config = dict(
    model='segmentation model',
    dataset='analogue clock faces',
    train_examples=195000,
    image_size=64,
    crop_scale_min=1,
    horizontal_flip=False,
    color_jitter=0.2,
    cutout=0.25,
    num_classes=6,
    encoder_arch='vit',
    encoder_norm='layernorm',
    encoder_norm_position='res_post',
    encoder_activation='swiglu',
    encoder_mlp_ratio=2.67,
    encoder_head_dim=32,
    encoder_fused_qkv=True,
    encoder_bias='all',
    encoder_qk_norm=False,
    encoder_parallel_block=False,
    encoder_inner_norm=False,
    encoder_drop_path=0.1,
    encoder_patch_size=[8, 8],
    encoder_conv_stem=False,
    encoder_layers=12,
    encoder_width=192,
    encoder_positions='learned',
    decoder_norm='batchnorm',
    decoder_activation='relu',
    decoder_widths=[32, 64, 96, 128],
    decoder_blocks_per_level=1,
    decoder_block='basic',
    decoder_dropout=0.1,
    decoder_attention=False,
    decoder_upsampling='nearest_conv',
    init='orthogonal',
    residual_init='scaled_by_depth',
    optimizer='soap',
    beta2=0.95,
    learning_rate=0.0035,
    beta1=0.9,
    shampoo_beta=0.95,
    eps=1e-08,
    precondition_frequency=10,
    max_precond_dim=512,
    one_sided=False,
    adamw_lr_other_params=0.0019,
    max_grad_norm=1.0,
    max_steps=6000,
    batch_size=384,
    epochs=11.8,
    lr_schedule='cosine',
    final_lr_fraction=0.1,
    warmup_steps=300,
    weight_decay=0.09,
    adamw_weight_decay_other_params=0.01,
)
Rows from block 7 of the encoder of a small segmentation model, named by matrix and row number. Rows with one number belong to one neuron. Each number is 500 + 50 x the weight over its row's rms, rounded and kept within 0 to 999. All counts start at 0. Numbers have three digits each. After the name is the row's rms in percent of the matrix's.
After each neuron's rows are labels from the 100 images, of 14848, where the neuron reaches its largest size: "lies over" is the class under the peak. Only what is clearly more common there than usual is listed. The data: analogue clock faces. In brackets: how many of the 100, against the usual share in percent.
# gate: MLP gate (encoder.blocks.7.mlp.gate.weight, 512x192), inputs 0-191
# fc1: MLP up (encoder.blocks.7.mlp.fc1.weight, 512x192), inputs 0-191
# fc2: MLP down (encoder.blocks.7.mlp.fc2.weight, 192x512, transposed), outputs 0-191

gate.236 086:466577530414480498393473513487485502457443540504539563404530571496466549541517431518424507524574493489451512493518514453579434540474499522445617559531464474539487554479549537499495446444441480491484434609465476517421488515580567532510564545478637493491473567487525608536435549541510461509619548469404533532537462515587519454525463589548443453463455484517528475476497474404571482435524462477532549488542443439479469639404513501448549544525524446451569466453417475475445508481416507493464490462458560452462454469522530585480553468610580478554481434464486419470491475400442494539
fc1.236 078:421444530514467523547497515467520421522538528468464426601512398573572506510530545523557513502465483448440451494354492475573470401549529488601438478496484492554467403545509517596497552537633464527412542485501528458534534489540479441551446475548421481553475467528459457519449510478420522471520482515547531512547477556486457534524484428522590430571584556533485595474461488608488476508528577434483427456473511434503480374526562491484482429523457503535521481436517457460629511410554439519529398492429492518482469544435428397592542452432468437477543490480515512507484536541460487520
fc2.236 075:462497513537471572512452464464585479467516508558431523534437481508476534447470529459424592462456454525465493393519537586527523492533444494481514450428532534518606562406422522508515507494476625505470445618548529388522513479474482446503549485526491458465537491451354567480532453514498554590472481581547457436521561509417593554410516511497492509553608517568513558516501535544503509460469527500480522542491413520513508418467517507425573514478480505523494476448450565409435497498468530457439483577563519610489361503435534535517487514540539463485464602470510440501474450396586555426
lies over: case (32 vs 2.3)

gate.24 119:560416469532498504490433419531521490490577542473546591464517443515590539469559494473533536505475481468445506580544508508585476504421526482592494563571339498543447552578517562561445487501586553496480533445455450561439516541526546507539492539523497515416533540482553422456554512413504456585538464564488542470519522540466438429562417472396541416558453466495551486418510508524481625430560531463453521638396481462540553450476554515540511518451476495462450519539492512361536551543487576521507528509433522464517473554460527572503462491545574471442417425475504535476468528485495412492
fc1.24 116:524460482567500568488417449530477494487522548524537515412536450459541512510628473500495566508421462493474487562486490524599524493438487490541511591600416533564452543523493559614478487524586579539437560453476393590397541523486501557480484521499471513475569563477494451460560536441508493498506497604439551507540546478498474403547458568401519425584475429539528459503472485530527550456502590429570521598371487481517506479564585583482493531464458458475420498606442497363522536573530516528496551543495530524494448519427498530525478512505564471464481487410496492547433574505527454468
fc2.24 113:446495499510496466478541532453549568484561520487518495518498519429442501447540419536532456532415564459550530468520506476457483505484462385369484444470596553481496490515448477460443464468419516453605488528603484446622544544514502442492481521509497472517419440582500519565491448438510501385503548443541477512513493567496524605521548530487459523539493548404437474590589465470489439636597545530545480411549507455493487556495469499527448503469462506474506528467487493679545489485529500483465497551529570477496604511506537482515524425378415508561535558627469467525513516470483475586
lies over: minute hand (28 vs 0.2)

gate.483 095:591478495529555450488496461549539508509520473538453542485584525530511538520497431522527466436412461579486447505585567515483499540328575466585575483567455542489520443474480506545520599477507469503448523424547467430537431520586484452482544486437466578481470492447452466664616512508463457593433530578470438516547478494524448503469512523521491513459486534519531521472434547447488446496439467454450515494497583433494598495469505438486386427518498405580507469440524517586523478505512452490389540543545509478525511549480557533465495490458527498495501429546536343479514480524637469520
fc1.483 099:517418509513376523467574434530475519561535486444605457456479581422530507390573496540533419650555481484475500554513478500497571487585523479490485580473558480579469523483453536492484369487374539468597508538504535540513547491554467570547496593530542517518501547538471459422506487458527471481544486419450528511440544511515549516544461473458523528519486463508446462434479456523490575632582562571573463556452379566504455482495458539519472577540504546412471533471542506485460568507503518526566500526449536513514478531473403498479441451513444447545470536506545591460547487553384420496
fc2.483 095:568507517486498459520516495525534552535540601482434485621463425572486361555475515419511560478506493358559383547436459472561505471514552507508437465552496520463557482447520416518462498504509508465448480535435496489528535537551454492486510538493397533472501554472506453445511574577629499529559429506540502493506509435528498484436573586450573467407556475516495559522560554481488560422420496487505517447536479484478553496543526541521506412522531507586489471364423495408476451499482425586490531476498482392520472485454554429547542602508429551541546455432529483524471563466554464407
lies over: backdrop (90 vs 50.2)

gate.77 109:439452509440542458519534489488456584576488548517498532531457560426574540441537435490453529452598533479470480586569461590436542441501516447513485455543509565538395554479479504569391435504515511572449502464462536437479465531444441493441481422470418474493453450588534533556441519496479490571541455448477537467419498585442439523490533530554472509466578528472500448411443510544520501527472388457543524553550543524515403523475475523490550528480436439496488431528557511506496433580482563525551479423654469421491529465569408403473486544472421492422476517529488535556605618518472519495
fc1.77 107:419421446448563503552462540509431535509587486471443428583381522409507542412535428454510499454510451545413513537564394556481487462461517472426446458550521459562545546445544451586488482513488480567477538463501569480491464466442493528506398451463495479452473425554501474473509484514441492543576431398413521496506492539427461433571617475529489534438544535538509435526507463518476455505512494473553495532498499448577480553509546537605541455560491454493490498509456501446451485524546620591466501405577460428507574443505568452475505642460516550535448431529573445517592515550482516537
fc2.77 110:543477483505476589520583484527573542596583502497524500509467455525423529459524524444496494466512489519481499452515498478492550550513600568425526496528470506463502596460514420478410539497568489529514444425606543392439456459476399526527565513476466444483576543454504461533511475479488562473458579462533463593524484472525507424512511519395536496496554541455486430492566530442541394510505528480617421528458383513529366422415456573477527525482523435481512473455522521376532453520489512514540480510429563570480604442443534568503551558559509557457505518423518519493532590526478404411
lies over: face (76 vs 47)

gate.138 116:483386502492547556500495465563543511576477395392488469528494547484434610505475470467466466467475431478546486478497420496537636501496476494465573502515511465456499542559441454563510527510598487521517460498489394486493567409551524491444557520442476461459499488492574452555405489429424421402493496482455491465435446494491509518548481610490572581412643431511540488500496483472463467540441573456564518535443547577492560540498467522493525513550540467483439574535514483553507432471589511490473530453480559406493509572503470568506590581406429469538403456528567481493467524576474425476
fc1.138 119:477473443447404528502532534480480468523436608496512598496501527517503556521519503513595580563469558523479444481476602604503578572517428461381459356490476532462465487452496494410442364505500472440400378462513598518495566561504552492531571523572437488420472510477528524473528516468537502488521521473519466497542474562512475485472526497525488470542411509539481527423541511522523564519491531527540561491517501575433464573479535503393462440481423483534519458541492469538524508554439555412559456564512491456395442444422515502547493543450562362425484489367481498533500531492504500512
fc2.138 113:475580592507422397541585466530559524401489500542457512455474522495471404445494467421469445465488565513475460482575478405514512409468522542474519530488556521512506486555429455512549558494444456410490681465460545490472463546492490503445507535451555487536489419510480503383523370450416415586424521515451500454529423478438515536536497467546522523449532551484555520526465550515485482583484405552446506499588524494629557446528472546516462500553465548498586500471507510507533515511556462563461413519483540533496445479459552508523456384532413487549556523469393485534465478430441540477
lies over: hour hand (29 vs 0.3)

gate.284 087:467551436503407525498453459535508585491445558553501487459380463518406484440513456505467486366557504518547445461517406539473539457428513491494533514605473500445492492457546470481472578547541377576568502448474564403492506438499442521475627504428448563471511543468555523547546579633453581507528481495491560470424478541538517535440486516500463559462527501608512431483420465441554453545472460415531564493482414480578468510475475516568598509527469471500524527486486556404541552498543499504559332564498533543520532509468531493438497512523544594512518510474523563549499469510541501555
fc1.284 089:495487449480462513542460482483505520419538479569516530434394528492480504436532461556485526346546515553538443432538414554447587541436508487498537549596436475498558584429535413498521551533499409520577541421475516412494509407517444526479598538468433543478515520458564515501564593564461571600546519513481548460413500539525487553554504544457483549517540551514505423524417471461523492587487520425488619477485405486574514515486428589569576474489459506542498481495463547492566549559563456506563377515546505515550587557520587534486485466527510558532452490478516499543509420498572506556
fc2.284 106:449605556544544457486470437530496399514383508455523507422526489575515491472431559422500560480547656559557358485561463476461496355500534492481509522492569520578524430552512495440504537462632552463496410449539475506545427589407490569506464460533550458509463480516586521574482471507565420438611539521463572596461457433420522542524539515514491501497455445414538448521481467505553443558480537535567464509428498474534515527506581550466401500492430525465492445460492526553490455514436534481424467452484443519564525514533457477552475518557502543509494525486427506477550533481522514531
lies over: face (98 vs 47)

gate.460 099:526488479479424499478540512466462577509548513474457468511437562556446511489501570525532522500509443569521517483423555561439555535612421485399488549455531423514550473500482420413547613524528484572542490585539539461526488506511520467514562491543514477588490586549501427481481414522516569479483550556466513489585452376520518512480460568512433539447480416481484514516569493543619521544443527387562481514501551534452638537462460487582454503585463402574416436483523470472529442543516532484446531470490523460435483536500561482467662551507422543454457551504498494541531543579516507415
fc1.460 105:551478468485361440392565534467496532469505521507469506485462542508423538430521563526511495526502474530486552422490582580439500525561515484458399455498514449533549449463549397417517499486524480589529523616539527432564427565516524517531498529552500500568436595550548446468475477478548514414514477526454492460505435453457554486479481595494479477476469396504453524498562475487642483522442537469535533545514586519438613579505495456559505489630509407565461415431503468523546466533552485457477555471437542528430496511478575491433583577530423589474446529516544483519532547551543488417
fc2.460 102:515518555480555461525474400457453451552614562486606556517564488526553449515557505537503522486410556478571565538514529522527485500459561500539457500557465570518437544522419530581543489521552468446528512514426488541496558491499543441491528520453491524374577464489521497522593559444505477605419488467528527505413595507508399414585491570396440558495559540431567426477389502471458533548526430570439447497486448449465490406526525531482500500502457474451485574572600462437420547489463541474511492515490490453466531408548491515484395452476531519550538435438472531561405535446489454551
lies over: minute hand (35 vs 0.2)

gate.199 097:464457450550532569527507398463481472571505551514488446397496448471464561519557534521441527506479516509467539441531450505527508478471446480479554519499591529462468572433568491563454544464569443478476384472569480549519532508514517467469389414527526494597510357512532408462531530542493539426540547510600484412479502555464495508428386525529480476506562451541529449489493481506479548502562455480572473486423485501561404448449490491497414576500471457464516608478527387575454606633427479491464505515494465452511471414531533527376594477476477484543522494409544569549477531499513536499
fc1.199 095:479474545443407459524459443566537510526530535523425474633436506454560482455484424442530454517534481440483479530507487475509474520548538461579573515435567432500489427551454450369453389555420478594448513506508464512432582514522464514527617570456453570419462618520516482572558565510422464608529488447433490478548455490523376470507509529499540464489466526592545492479489562574480484554524529503486503485495487514498568568549568559497498404538413434457450464552485547466562475544506466440603456462487476479496570492481469370592531499460491536457478528504536472483555456504427454480
fc2.199 104:429441564562673568433430447482437486542521520441492505563538397537566510439466496542530549539569483541563459493540479495445554476539567509528436486427540554509570520467585473492600610519579493475467437508520475474486490481399455550521440536449483471489522585476490467452522528506448562393476521428582563480497538575461582451448342514583499453475541495456526506455497512482542584523520447418559515489483513481504451464442519441500477411503542457541514510404535415482593466566446485587474541510505548490457465488539577514465464418520530471467485437419508517451407538466495492499
lies over: face (95 vs 47)

gate.278 102:440440480536545458479396506534597428555426455508437565486428448614486565470525502588510496556485488466562484509413512490509482463486481583565540564410448450557469555447504462530453488484449470483516415455534584539479611434413526540520491465547524495499550538509468513566596542514506439448534485430459486503602477437460480467573534549560550429538570459491592527472473490455453597463463484481573459571513537481557504478484493484460360507476507611489534530535511477602514531452541495538529537439510531542509523562444440387579484550484624496540542464500497461554497610544491569506
fc1.278 110:504565498484527391441456500485467503542476552594424502590405540529490465448505423531427412525469529484582515546524594475545513491492458566331542597418475465501470526472490459490516496596584435509526545469496504526446551488489483552497537446517506527509528474470445490492458542484585482395564412559521481578531503473488526503364467497412458436521509570668504480512531432524500579510491533544465484571552546500416440458477460512553474537512459536577445556502468489496538504432490452604474596458538471463507423516482440476472483534508494415439410479449570493551521461539523548562
fc2.278 106:539558509580580452589510495516517496435547551553453471472561456560443482553512461439526466434517485459485470546497560449488492549507505463463442488518445530589496524493542517521538532492548414491485482585482554497509467429521507481557608445434500473458447489377453636534535450443489567521370523486547534468505478520471440470557426550530535528404480478500537490454434540474553520589450606532467474489457562539624475516485599404396496441491597495480521567488528568474429462565589586525539435429412535524521488524493563552458507438541476478522597518527421522459406465552538489507
lies over: case (31 vs 2.3)

gate.10 088:491587391552525508576478558516554426539474501472441529532407482559392483556499555576499509463381478523533575533459408532503417572440418513571463501603459568584473426550465544472552564560482474483446472503497492440535548477524576496549537526540464543578447360616476430556585456468503524519462505402518496477544484447451518365504537561541499525513536434521502456559453448524473503526482434419569485464540527431479479501474391478508407543469564590443444470491539499521497527511466512524456534427522467507459474489549430522497490579502498515529477547451550377490500530492509461467
fc1.10 092:546502566459492529424503486525496572498529443525487537590493601462527505331507482503512519519572492532472424502486643444467538449582585484461504430503535410425504554435456453491477396506478537518554515453507463589454493584441459478515470450440525460493607426363561561460441505546448496477603503576516447477485513489537510520572467516471467486483474485464579604481503468431548533506576506557438575531502484580505537426531558508491575429588398381489526534465446524453470402478520546468488449494473526523535506516450487419448545450503500521517494515512461575460503511513585554475
fc2.10 089:499529545500531517521435472490571479573489568597494440456458557524468522500505471515506516484533530510578542545507486484507451525615428524470576484496536558489457463452570467461514472533453472497568368549414549547505451582457546527443547492642521608595431498506431535523477569558530531483512444491461425569520450486481512464477519463456387560560442526539533617511463477458500475505476507561624472460560531513498540532441502523457490551478475391527481460508411523547504486556409410413473488363509457478400542590493521552511539481445522462553446514568497506558403496482395507509
lies over: backdrop (98 vs 50.2)

gate.259 099:503555416569567507421514520530477561525454460549584538569538464444540477478481509548493395511485507555474467541519554462496444427533443500460495485540570450485544524590482493414529540441516434564518479528606477518524496522437455499573453568510478482548539390492438453455405484526511593476521506499531520535464416507502516491548500486408408541392539547426460544444535588550519491516514575504549524442491449522435541522473508497431516564513398580493394510515548499448511481429573480524532523520500457500548497539442482485581530453559452476693437536505508507642566584563438508463
fc1.259 103:427504492434455490555447472522509455490524505474424456501423529578467489543450598491475599594628435427511494537561423470553611565469582463515469495484444549496433576431565517510466466519502565474510536537387501459466538450438457549472457505515504460426412528520451554566523458511520510542539440557531548521526542407517511394431465503582584437550564570516589458483401533444529487428498456510447475523543504476485508500508517492528532427473585457508594506477480445527537532571471457498551459475602549498489527388455463552466502579531542520425573530419443459406476513472560481545
fc2.259 101:574474501583490440477537553552471525559462501521641538474576567485505430469518497482495443466426549656506543522493537544492469440568392520455553441507578489525553387420509488487541426477398485400450511511617542467634433493503505478537522539526493522522465547425527517511540417604511524496442533476517455525454469482486440505522541445505505470514521532500501419550406437491576529540394534470481415510513530521533468407492452581403480550626489502532474539480504534507497489505536450509475495505482450497552602484403505463541488523498509455586500532399432463581503532482518569480
lies over: minute hand (31 vs 0.2); hour hand (25 vs 0.3)

gate.189 090:481463526439468505437453447353358485562578467438496500482496541493526526442473464566552505509496491509509536531488484481485526496562532463563528460389597486554519453484539541556466351555435466462475638422480471595499527615514434485516548518494515505414561529552499522466579492509568567519421533656501428597554518543479497548480472536438493506508493546424482513532509560485485546556566487511523516492521525482496506447450534501395526499488460527525489414487529542555473487513429451562494583472495598463536513474459515395433513478537505444464451477544528507425480532447629527580
fc1.189 096:407466513537484473507488379494475443490495474414491536669514533442604505439463534543493463482472612435451506583475467546456510487529474500535509434509578430600531479573582534446493450521472443466432654479546426517462543563498405460567575442464491491445553372470485484430473524484524547562561512576398531526575498480478600527422423517486533552550523539413484444527447530528497533541473485528475500521500472475486485496447506488485544491479459486454495462522495480536508471494503379540381544486478627478489480527425521434540537469536493459523486462524497532438544580486527516597
fc2.189 097:427493537510522489464509499502478469383458502542492406571569394492555446495509456525482380521553507576438612487432470507495518495467414496489481488538494486528506472417479462548467449456519532533437510578587470457605438421437407459592577480547541500560395511451455438553567525602508578488491424525537427527499405528503453483477552579500438525520518509575479571482556519469531412414492501593402522533485555549436492477490518416500533528462529538518471545483487509482503578446534485441527559503572582414509558476432451540495508469496464499589546594510469511487579555430486477576
lies over: backdrop (76 vs 50.2)

gate.433 098:479531521452519524499416433438460557516485491551522503489505496409455461574537466535530460493458523494524529565446494494472450615441529504475419523524401437422504484584396557525457478406505466485455460499584580498478483516531514527467518501527497483519381464573576448514478474497535504502613488468462543431499531538554495573527451585472528502496506504502447489514501554484515532685454522424469546523370517539551579583406444471473536481434456587494450504499536440486500605472580472594418481518544576437539443469424491491576527489526491499506470377532571438530558504468550471591
fc1.433 087:465390472525445491494520534534535457554500552449518505491465445555530580498537568450496551505566498538539436511552529478545547437539478520553574491495583564542508483480559547544540516616474538482555477515434455486512489521434537579572528579458529575458604549452454462498530527548477485519373575482532476528541483468401491473473488423505509509466544418510574483440554427531456384372490465572528553524604463523486428444548587510609497493563527492483491454531428586477466400534452493412574438470482453504507490505585515540405554546446515456514467551491466549475404548569528583440
fc2.433 109:600487497481509568477447476402464516449429415515436403489425577576498457488535502496472457465524577555502567452474517485497427469568471484467492527494497472435481505453518443596459471440568565589539553489513607476493477402502523551621438481435520510395406519556452511440559484575492532537489519532413485491555453543535542355566545538436503429496515519571487555492533537467460509606444543441597434533499508517568498564465502534486483492518514528521437436497469526436463553492475462485442464546476489593502493438500557422519461448431533431520492505473484414538433490378420575518
lies over: hour hand (50 vs 0.3)

gate.177 089:465570504563535525601552461545532578551557481571469499571574582406477449514460512453471504533424485470422614504602436574462558527479502500488445498557538497393471505501462415456507508480571529459546628502507421456467546452531445517567605508545487576467515455486512533417486609511478486518499556596497469508500526496567509577515467542450506534497512520571525520431641514513581480529562427527503423472548552468495558451439511577441456525512444486441460496545568541456490493535485470509477417498543513472406434505471510495414555401608478540580392510487527559555487524488504490504
fc1.177 079:508440487454467504401492521542499511472389550433507481439491422602445497457560454519546477529567519576588453549464534412585523501466467563518513490437471502536525463489462586558529489515457509543508473462505526476605450560483522492410450539415474465488572622469500430588512462542537546493529513371564546486502485504455487550494618479565410500460468506432456514501401441464437483511432569457528572500467434472488452558512508517641483439506483518541510486464499453572513441438503495548531605484497445516484489396448501514564542564402548539530632494433469427509550528553498489472
fc2.177 100:443516525499512558661568466523526563568514483509562526540512553564426497544565453398567506511546521530510531470527538612447405523409556502476510553492446531443497522551587404506513444481509444409477512500463476445573573539538497559635600551513500516524556490528471436503467459492466470456431413559455486550633512410515583549530447475538549538461528509458448534439480420423538498479575541407481452546553513504573530514479516557493462484505504488472544526421527427491505468553556516467447518500523406595436525522489497585477565493480467466416475472424513467533443538539494419426
lies over: hour hand (27 vs 0.3)

gate.69 100:500484554456539441520553513556548530496580523595531468402539578566494483385427462517542548521526508492541534505478515525481560445557529435457552520480573499489517462623498529474517534528437469489476460471574369573604457507630466543546461494580589530430572546423450536491485450519584515501551485504564539508536532461515505556513569612483492474438495517525593500498499541504600432506617590446553500467525564472529571495449547484488474499567504422434492490539444468505472482563488538460472555465490495400462541558471578516520435543515388522464485533593484362558518458485480517500
fc1.69 114:505464513450546524499526563514501493484528574466489464444422506618468458488488555513494592537437446494501515433519499527536575562488475458526459473609484569554496455471582527523537487539421516527481579485642449608615447521563449426506462506512565589386600541507512538515435488560511478507530569529543487531535603505438484533481545496518477482530451439514576450573474545408481432519518559533417456465542526462543449459595493498403499480486495455459500532580459494405589462525451547527535499505425412523454490547534517481518378482545465597454507552480544466463410420442464553466
fc2.69 112:543458499492451491452527478482491511456494446586460552506539535460470578548513469563529458487545527486515527494510461481470494444567445503523532547435432452440449601507449509492526530501509405534554488585440590382478460507435556556473444512479445454567490555520537525454573391389510549449498414443474558476526517561502499435494484469522451490476529552511458512466530510501518543494459482581606476557520495528481544484392485512553537583548568503542428489431495510611423585456500496550535473513534499446553513470449472512468502486473504503528516582487252525623543405483570579450
lies over: hour hand (29 vs 0.3)

gate.482 089:494479528489536476433504513498555575416539512450387564548536490488531436515572556467489534465434488427420552562475547510536443566485457585476527552436532486596597467576491445525423497421486511524487491516570491529459508459482453442551428561424548397349527506602430546570503497494522474573520480570561458468456509569382489544438515529564495453477443486509456551537563546548618473511468474563579457533511577480573438486466530594476476569505490514435519465530490487508555451507505428520465460514496417455490452473405521458476521552489487451469441466557495492437500572574542511367
fc1.482 089:530536540531522538548595485549479400653515459511591380436427447538472557485484459544432412555536528470582427490519528424501521480461573408507509536560453467438412478487460469498574518536493493481492528529440513461496506569549564428454615482510580558650500445444507507429464412589458501523516522457468498536450539445609492499503438474468518520478598471544539483489485499530427506505594538500467521421479443502451603544451499466552594405472518454581551540522520539511517498507558568538538496536532556423421509519531502515542557510522505484545448591507472536526524455530490493592
fc2.482 099:466479434528541559460464500412556583440490486483474440454497554468445480515573523539496622538482499459451551584386416471532475535555541537499514519476604422564571495496494519447454476445518586501478525543434466469483497477542543474542449540475506547476483459538428536489525534515473481425495458586567510526490465493518586522577607595467483482506502513604442487554510549495558602555533430427474503567498475504544465538468505481541486432519444437474422427519535495440494469468530417626520545480512449560461428469423515566446477597550379475388483380536557518535480613526482489515
lies over: backdrop (81 vs 50.2)

gate.244 097:515447462469595545544524519493475475506569507486557557611498518516463551416498496504494574600562539493560493425405522486408441475533518569569492519537527614552502502466589622529599542460495526487487523526536540456492590478465491499538451447482481451508520485463513449533440533436498609477555461405487578434582410415493537539514488545560416546497432535542590559500505483444574501530526469469490446473475540378452519550573522581527502467403501473487533391533533509511492482490389517462460500467463530515574488466477516539500519571447442601475528536633491433475505515531469595487
fc1.244 098:538526538487470567459519423474458566514493471525399532540589553455506452594531548481538496422415517477491412589414614399460605509542535540569503623540519487548546522518483487475393519536546497586546520477430436561503507515479531439529539543445472489496603468516498579449436494539507543644444528556543520471499519506587426510518468502568462445495508494469495478532451484512487490399574505536541506604433446452490449553375498445634461458575453504512468513543528526554478502490519421553489507476553500547489556567501433500465502478451467415560572520498485510512504572505578552530
fc2.244 087:472555519593545426497446445545485511434534506459465395503435434546520540463420504603536565487523535454473506496476525468551422474557499459397506538444442560422414548573573486475443500494524493482529495456547539437493446453515494533522612505566508566502431511422506538566504368445558557482476489505393449545459504475481576496481536445514492597481511437465489483484474490531456511611548459556484519431588490505577531534610465516477526506455502446422483572542509535453547396516521580435562481519430531488480453527614435514437513484405483501417518566566437545555391450490473469488
lies over: backdrop (84 vs 50.2)